{"encoder_arch": "ecapa_tdnn", "model": "encoder-decoder audio transcriber", "dataset": "babble in 24 made-up languages, each with its own sounds, syllables and stress or tones, from a formant synthesiser", "train_examples": 39062, "gain_aug_db": 10, "time_shift_ms": 100, "n_mels": 40, "hop_length": 160, "input": "log_mel", "spec_augment": true, "win_length": 512, "tokenizer": "char", "vocab_size": 55, "encoder_norm": "groupnorm", "encoder_activation": "relu", "encoder_weight_standardization": false, "encoder_depths": [9], "encoder_kernel_size": 5, "encoder_stem": "single", "encoder_widths": [128], "fusion": "prefix", "decoder_width": 128, "decoder_layers": 6, "decoder_norm": "layernorm_no_bias", "decoder_norm_position": "pre", "decoder_activation": "geglu", "decoder_mlp_ratio": 2.67, "decoder_head_dim": 32, "decoder_fused_qkv": true, "decoder_bias": "none", "decoder_qk_norm": false, "decoder_parallel_block": false, "decoder_inner_norm": true, "decoder_positions": "learned", "decoder_prefix_bidirectional": false, "decoder_connector": "linear", "decoder_tie_embeddings": false, "init": "trunc_normal_002", "residual_init": "scaled_by_depth", "optimizer": "muon", "muon_scale": "original", "learning_rate": 0.019, "momentum": 0.95, "nesterov": false, "orthogonalizer": "polar_express", "adamw_lr_other_params": 0.0029, "cautious_weight_decay": true, "magnitude_pruning": 0.7, "max_steps": 12600, "batch_size": 128, "epochs": 41.3, "lr_schedule": "linear", "final_lr_fraction": 0.05, "warmup_steps": 630, "weight_decay": 0.01, "adamw_weight_decay_other_params": 0.05}
Rows from block 3 of the text decoder, named by matrix and row number. Rows with one number belong to one neuron. Each number is 500 + 40 x the weight over its row's rms, rounded and kept within 0 to 999. All counts start at 0. Numbers have three digits each. After the name is the row's rms in percent of the matrix's.
# gate: MLP gate (decoder.blocks.3.mlp.gate.weight, 336x128), inputs 0-127
# fc1: MLP up (decoder.blocks.3.mlp.fc1.weight, 336x128), inputs 0-127
# fc2: MLP down (decoder.blocks.3.mlp.fc2.weight, 128x336, transposed), outputs 0-127
gate.310 118:428500571500500500500500500500500460500453500500554500500500500500521562576528459500500500409500500548500500500425500500500500579422500459500565500500500500500500500500450500400464500421500589500500471500500571500408500500561500500500500459500500500500500500549500567531500567500500443554500500423500500563388500500573543500447442500500500500437500500400423555458570500500500420550500
gate.311 089:500500619500500540500500363455421500528563500500500465598500500500500417500500500500500500555500500468500500523403500500500500500415581500456500500500500551500568500500500500573500500500500500500500500572409500500500500595500533500500500500500500561500500500581500500500421500500500500500456500500500500399374500437500500500500500500522500500500500405500500500500500500540603559500500
gate.312 091:500467500500500438500500500573500500500500500500442500500500579422500500611500500500628500500500564359435500500500500500500437500500521500569422500526401500500500500500500500500532500500500500445500400419500500500500500500500500407616500500500500500500477500500448500500500413500500500554500500500500500500500500420500500500500500500500422500500500500500500437500500604500500554500597
gate.313 092:500500500500500500500438500434443500500500500500500424500500500500544500559500500500500575593438412500500546500500500516546396500500500500500570427553500599500500500500500500409500419500500500378500500500500534584500544500500500500537500500500500405500591500500566576500500500500500500452500500500557500500414500500500500457500500500500500500411500451449448500500500500500578412500433
gate.314 088:604500500500500383406500452500500500481500500500500500500500383598500602500500500420500500500563500500500500500500424500500500462412500500500500405565500500500571563500500460534500500500500500609561500500567500500500500388500500500601500500500500552500450500500500500533500500500500435500500500500500595500500548500500500500500500500500500579500500500474415500500500500500579500500500
gate.315 088:425500500500500463438500500500500590500544500500500427500500500579589528500500500500547440548500500500500525500500500591500500500500500460500500500500500500500500594500500500500470423542500500569457571500572500500500500571500500500500500500500500500500500500500612419500500500406500500558500500410500559500500500500606500500589500500500500500500532460654426414500500470515500443500500
gate.317 101:562523500500500500500500500500593500500500500597500500500500500500500500500587437500500500500655477500500500500500500433377464500500634583544549500500500500568500500415500500500500500500432500500500500500545537500408500534500500451500583500455574500404500500500500500428500500500500500412454500568500500452500500500434500500500500500500500500500463581500500500500500500436500455500500
gate.319 101:500500406500445500561429569500500500500532550391572500500500500443500500500500459500500500500500500500500500529500368500500469500500500500500500500500500500500500500500596500567500558452645500448500500600500590500500556555500500574500500500406500500543500500447500565500552500428457500500424500500500500500500500500500539500500422469444500500542500500500500500500410500500440500500441
gate.320 139:500466500500463460500500447500550551454572582500554559500500500500500500500500415560564539500596500500500500500574451500500516530500488500500500500500425479500500500540500500500453500441466500529500548434475500458500538538554500500572500426452500576417500500527500582500500448500500500500500500440399516500477421453463565500551500480500429393524440500500555578500564552500559500500500
gate.321 075:500500500500500500500500571576500500440600500377500500409500500500500500500500500570588575500500500500500418557434500571443519434500500500500500500582500553500433620410447579500500544500500500500500551452500528500500500500445500500500500500585441500500500500500500500500500468500500462416500500500500500500500500500500500500500500500608500562500500500500562500500500500500500500623500
gate.322 100:500500500500500381500500500500500473500572500448500500500500500500558450500444574500500500500500500500500468500551500500500586500500500500500561500500614500556500560397584500500500500445500545500500500500500554568500500500385500500500500500500500550389582500415454439389500500500552500439585463500500500500500500500465561500446500556526500500500500402500500500500455500445466500500485
gate.323 075:500629500406500500500500579500500500500500500500500500362500500500500500500563500559574500500500344500500500500500500630500500500500500500500500500500500500500500500500500500500531500500500500500448455500500500500500549545500431500500596500534500500425500500500421500500500500569601500424500500500611500500500500472500500500500500500500435500500500500500500500500619500396500500500500
gate.324 103:500518500446500500416500500500565500500555563520500500500588500500500500458500500500500500571544500500472500426500421500583500560500500500500500500500500598500554532434435500500471500565500455500460405500454584500433546500500500500500569500350500500500500500500420527500534576500500500500500500500500500500500500500500500460608500573500621500500500452500523500447500500454500500575500
gate.325 101:500500500432544397457500500500441500500500622500453500500500500500500397500500500584500500534500385577500500500500442500398440500500500584500500500500521457500500500500579527446473414500500500568500500500500500500500500500500500500500500629500500500500500500500500500500500500500500587500500537500542395500500500515500500500500404422532500453545500500421500589500435500500500500500500
gate.326 079:500456500500500500586500500500500500500659500456500500500500500452500597500500500500500500500500500500500424560562411500423500618585500500500500500500373444429500500567500500500441500500551500500500500500500443500500500500500500500559620500500500500500548500460500500500585406500500500500500376500500500500500435500500500500500500500500500429500450500500500500456500500500500500500554
fc1.310 094:437500500500500500500500500548469500500480393568402539500500500525546500435445500500506500500405500500500500500500500500500500500465500500500558500376500500500500500525548500571500500541440500500500500500500416500500548500500500615500500500500561500500366567500555500447500542500500500500500380500364500500500500500500500500405500500500500500500500449585500500500500583550500500500500
fc1.311 107:452500625462500555419500500446500585434500500500500500500500500545399500500500449455500500471440500500500500500471500500553459500500500500500500568531579500500500500500500368500500500650500500424548500500500500547500500500500500500500500500500500500500500500533500500500500500500405500500500500500454500490500500450559500500500500471500500583500500536609500415500432557421500574583500
fc1.312 086:500500576500404500500500427500561545500547500538500500500527500500500500547619553500500469422500500500445500500500500575462500411500500500445500500500500500542500500500389500500500500500500500456605500500443500500500500500460500500598500500500500500455500500475593500500500500426675424500500500500519500500500445639500500500500500500500500555500464427500500500500500500500500500500500
fc1.313 109:416536488500500402542500452500444500500500500500533500439646587500500500570425422453563500500500500500500500500500500650500500544500500500500500500500500500461545441500433500500538500500557500446500500500500500549609471500548393500552585500500500500429500556500539523525500474500500461500500500424500533432500500500500448500448500500500500571500500500425500500500500500500500500500500
fc1.314 088:500500500500500458500500631500500500500500500500433500442500457500500441500500500445500585500500500500500500500627500500558500500500500500500500419500500500500429500500500500464563443573500500500553500500500567558559500570500500500500571500500416500500500500500500500425576500565500500426500500500500500500583500500441421500500426500500500493500500443615595446500609500500500500500442
fc1.315 096:478443500500500500541500500500500500500408500500500500500539541612500545500500500500544500500461500500631540500500500500500594500500500500500500500500471438500500519500597500500428500500539389500500500531500500500532474554500550451383500601500462410500500500441500500500500500436460500556500431500500500500585500500500500500500564500500500500500500500500412500470500534500428544500362
fc1.317 101:500500500500500444453500500500500500500500500428500500500500426612557500443500500571356500500565500399500500500500554500576500539500483419500500500500408500500500543500439500500579500434467548500500500500500500500500548415500411500500500500421500565538573380550500500500566500500500500500586500500456500500500596500500500500500500562500500454528500500500500500500500466500500500549500
fc1.319 110:500500442500500500500500557500500500500500500500436461500476500500467500604460500500500500500500500463537542454500500500500500500500500500500500500500500500500500625500500459500500500500500500500500577500391500560462460431500531500440500536563500500500569500500333500500446500500547500500500500563576554500500500429500500559470500500500500500436500500500500386500633500500362500500546
fc1.320 136:459442500435575500449500500500500553449568500500500537445411500500500500560559500561500564500546538500500500556562458500500551556500500500563449500500421448500527576500500500500500500445500565500500564500500463500477560535516500500518500500445586500442500500500500500393433500555500526472538500467500481500500500500456500459500500407520500456554407500500500555500644500500500500500567
fc1.321 107:500444500596500500500500500500546500500457392589500500500500500556500570500594500555500452529465500500500500500500500551500500500570500462500500500500500500500500453500469500500500500500435500550500500500554444499500500500396451500500500500500500424500500500500430500500556500528500500500500500500500610445500558581381500545435500448446465500387453500551500553448500500415560569500472
fc1.322 077:500574550500358500419500500500500500528500583500500500500500500500500500500500500500500590500500500500500500500500387500500500429500500500411500500500582500589439500478500500500453500363612500500500500437500500500554500500500500500500400500500500500370456500429500500500450500500500500500500465500561500533500500368500500500567500500532500500437500500500500500500500500500500500500500
fc1.323 065:500587500500500406500500500544500582500500500573500500500500500500500500440500500500500500442500394500454500500500500500500500500500500500500500558500500500413500610500500500500500500500500500500417500500441500500500500500500500434500500500500500406405500396500411500440500634500500500500500500500620500500500500500500409408500500500500500500500382500386500500500500500500500500500500
fc1.324 092:462428500500542500530500500500500500396500500500500500500545500600500438392520500566500500426469589500500500500466500500500500500574423500500500525500551500500500571500448623500571500500500500500500500500500500500500500478500378500500500500500500444416558500500500434500500393500440500500535563526500500500449500500500451500409500500566500553500500500587500500500542500500418561500500
fc1.325 087:500500500500570500500500604500500500500500568578464500500456500500500500500500500500500500500500384500500500500500500500500500500427500500419500500500500500500500500553500596500500500473500599500500542646547500500500500500500532500603376500500500500500500500500500500500500500391559500584500538500500386500560500500616500500500444500500500500543585423500500500500500541534500500500500
fc1.326 102:428500500503500615500423500555500500500553500500500500500500559500566438453500500500613500500500500595557500500338500500500544477500500550425467500452500500466500500500500500500500500500500442566619466500500500531500500500500500500500500500500500500413500500500462500500500500470475500500546500545346500500589500500500500500500500500416500470438500545500566500500500500500500500577500
fc2.310 102:577500542500500500500500500500545473500500500500627500580500539500584500500500500500500500500500396423500500559500500500500500500500500449500465442430500446392434500500500500463580500500500500500500500500500477554424500414500500443500500500500500500569614500500500500500555547500500500500546500500500500619444500571500500500500500522500500500500560500639540500500500409500500520561500
fc2.311 098:467500500500448500500500454500500500500500500500500568500500500500559500500442500500500543500618500500560500500500500450558575500500500391500500500500573434500460596456429500471500500500426500500500500500500500452500500451500500500500500570555500500545500500567500500500421500500500500612500500500346500545576500500416500546500500578587500500500500500500500500500549500500500500627500
fc2.312 089:500500500434500500500500500500500500500396500500500500500500562500500576500439457426500429619500500500415500500500500589566500500500500500550500500578500500500618500500500500500500500500500500547500500500500541500500500500500500500500500500500500444555500500500436500500500500500500646552500500500500500500500500500500500450590500500551500500500500500500351500500429500356500500500592
fc2.313 111:500500500500623599500438463449500462500438500500500500500500593500500500500558500538500587460572500452500500543500500500500459546500436500451570416500500434530500500500500533500500500500500500500557500444500500500500500500500500604500464500532451439500574500500500456500500500570427500500452500500523500408500500578566500404415500500500441500500537400454500432500442500500500500500500
fc2.314 093:500439500500569500500365500500500500500554500578500500500500425467399439500500500500500500500453500500500425500500564338613500461613500527564500407500500500424500500500500566500464500551500500500546500500500500500500500500446500500500500500500500500500500500500500500606586500500500500500500500500500500500500441500500500580500500500500500558500500555543500567500500547500418500500500
fc2.315 104:553500500500500475568500587462500500500500559413500500500500500417500500500500500500500500500542413553500455500500500500500500500456500500500462392580500566500422500547500500500500559500544500448500500500500596500500545500545500500500500500460500581500500500421500568500500500545574500500500500437500500441500500331500500500500611584500500549455430465500556500500569500500500500500500
fc2.317 100:551500572441368500500500443500500500500500500588500500500537563500500500500585500500500500500500538614531500500500500500500500500500500581406500619500457500500500358500500536500500453500500500500578454500500500500453500500560457500500500500500500500500500545500500500549500500440441536500500500460444500581500454500500500500500542500500587413557500500437500500500409500415500500500500
fc2.319 106:500500425500500560500553500500500500500418554500577500535484500500500500500500500556500445627500500580500500456500500442500500500500500500500500550532500584500500500500500500500500500500562500500400500500454500500500460500500500431558500500500415468463432448500562565500500500500500584500500554500500500649500500500467500500500477515500500500459602500543446500472376500500500500392456
fc2.320 135:447592500500500543500500500576539500500500500465425500500500500500579500500421460500432551550500456465546443443404500567541535452458500422530500539500500536562546500500500500462500500500598500500543500500500500410462500500500572500500500500500500500500475555533500473500500460525500473455528423500500500500475401500539500500500532500528526435521500462472564500500407391463420455561467
fc2.321 106:434500419500500500446500566500500556500500500500500500500440500500500500451454500500500389500500500500500412500500500500587527500500427500562556585500532500500500588500472500400500500500500500500500527500500500556500404580500500500422500500589525555500500621500500500467500444500500500500457482583500500500433476500500500500500500500570500500423500500500461500500500424500500396456582
fc2.322 110:585598500500417500657450500500399500500500500500500500543500500500500550500500500538569500500500500500477500500500500416500500500500413500500561500500500500500442500434500500500500500500410500477523500500500520500447500500500592539548500500500500500431587564547500500444500593500439500500397521500500500500536471449500563381500500500500559500500562558500500500500500500459500500500539
fc2.323 067:500423500500648500500500500500528449500500464500500500500500391500500500500500500500500372500500589386500500559500500500528500500500500409418500500500500500500500500500500500500500596500500500500500500577500500500590500500500500427500416500500500600500500500500500500500500500613500500500500500500500500500500500500500500500500500500500419572500500500500568500500500500500355500500589
fc2.324 090:500500500500638500500500428500439437500500500500427500500500500575500500500582500500500500408590500500579500500500500500500500500500500500500500500458500500459500500548500500439500500562406500500500539500500500500398500500426500500500556500452500500500500500580463500500500500500500500473500500546500500573500647585500445609500500500476500578500500500500427575500419500465500500500454
fc2.325 106:500589500552500608500500500500500500418471500500500500434500433429500500500435500500441543500500500579413500500500500387500500500500500500500500562472500675500452500500625500500540500500500500404500500500399552500500554500500500500500500500500500500500500555462447551500500467500500500550437500627500500500500500500500440500500558500500500500500500500433488500500500500500500500500500
fc2.326 098:500537500500500500456500427500500558500534500500500500500565500603500500564500445500500544500384436585580500500500570594500468500500391500500500532500500417595500500500413424500433500500500500500500500456500500546500500500500500500551500500500449445500551459563417500500500420580500500410500500500500597500500500500500500500459500500500500500500500500500500500500500500500549431500409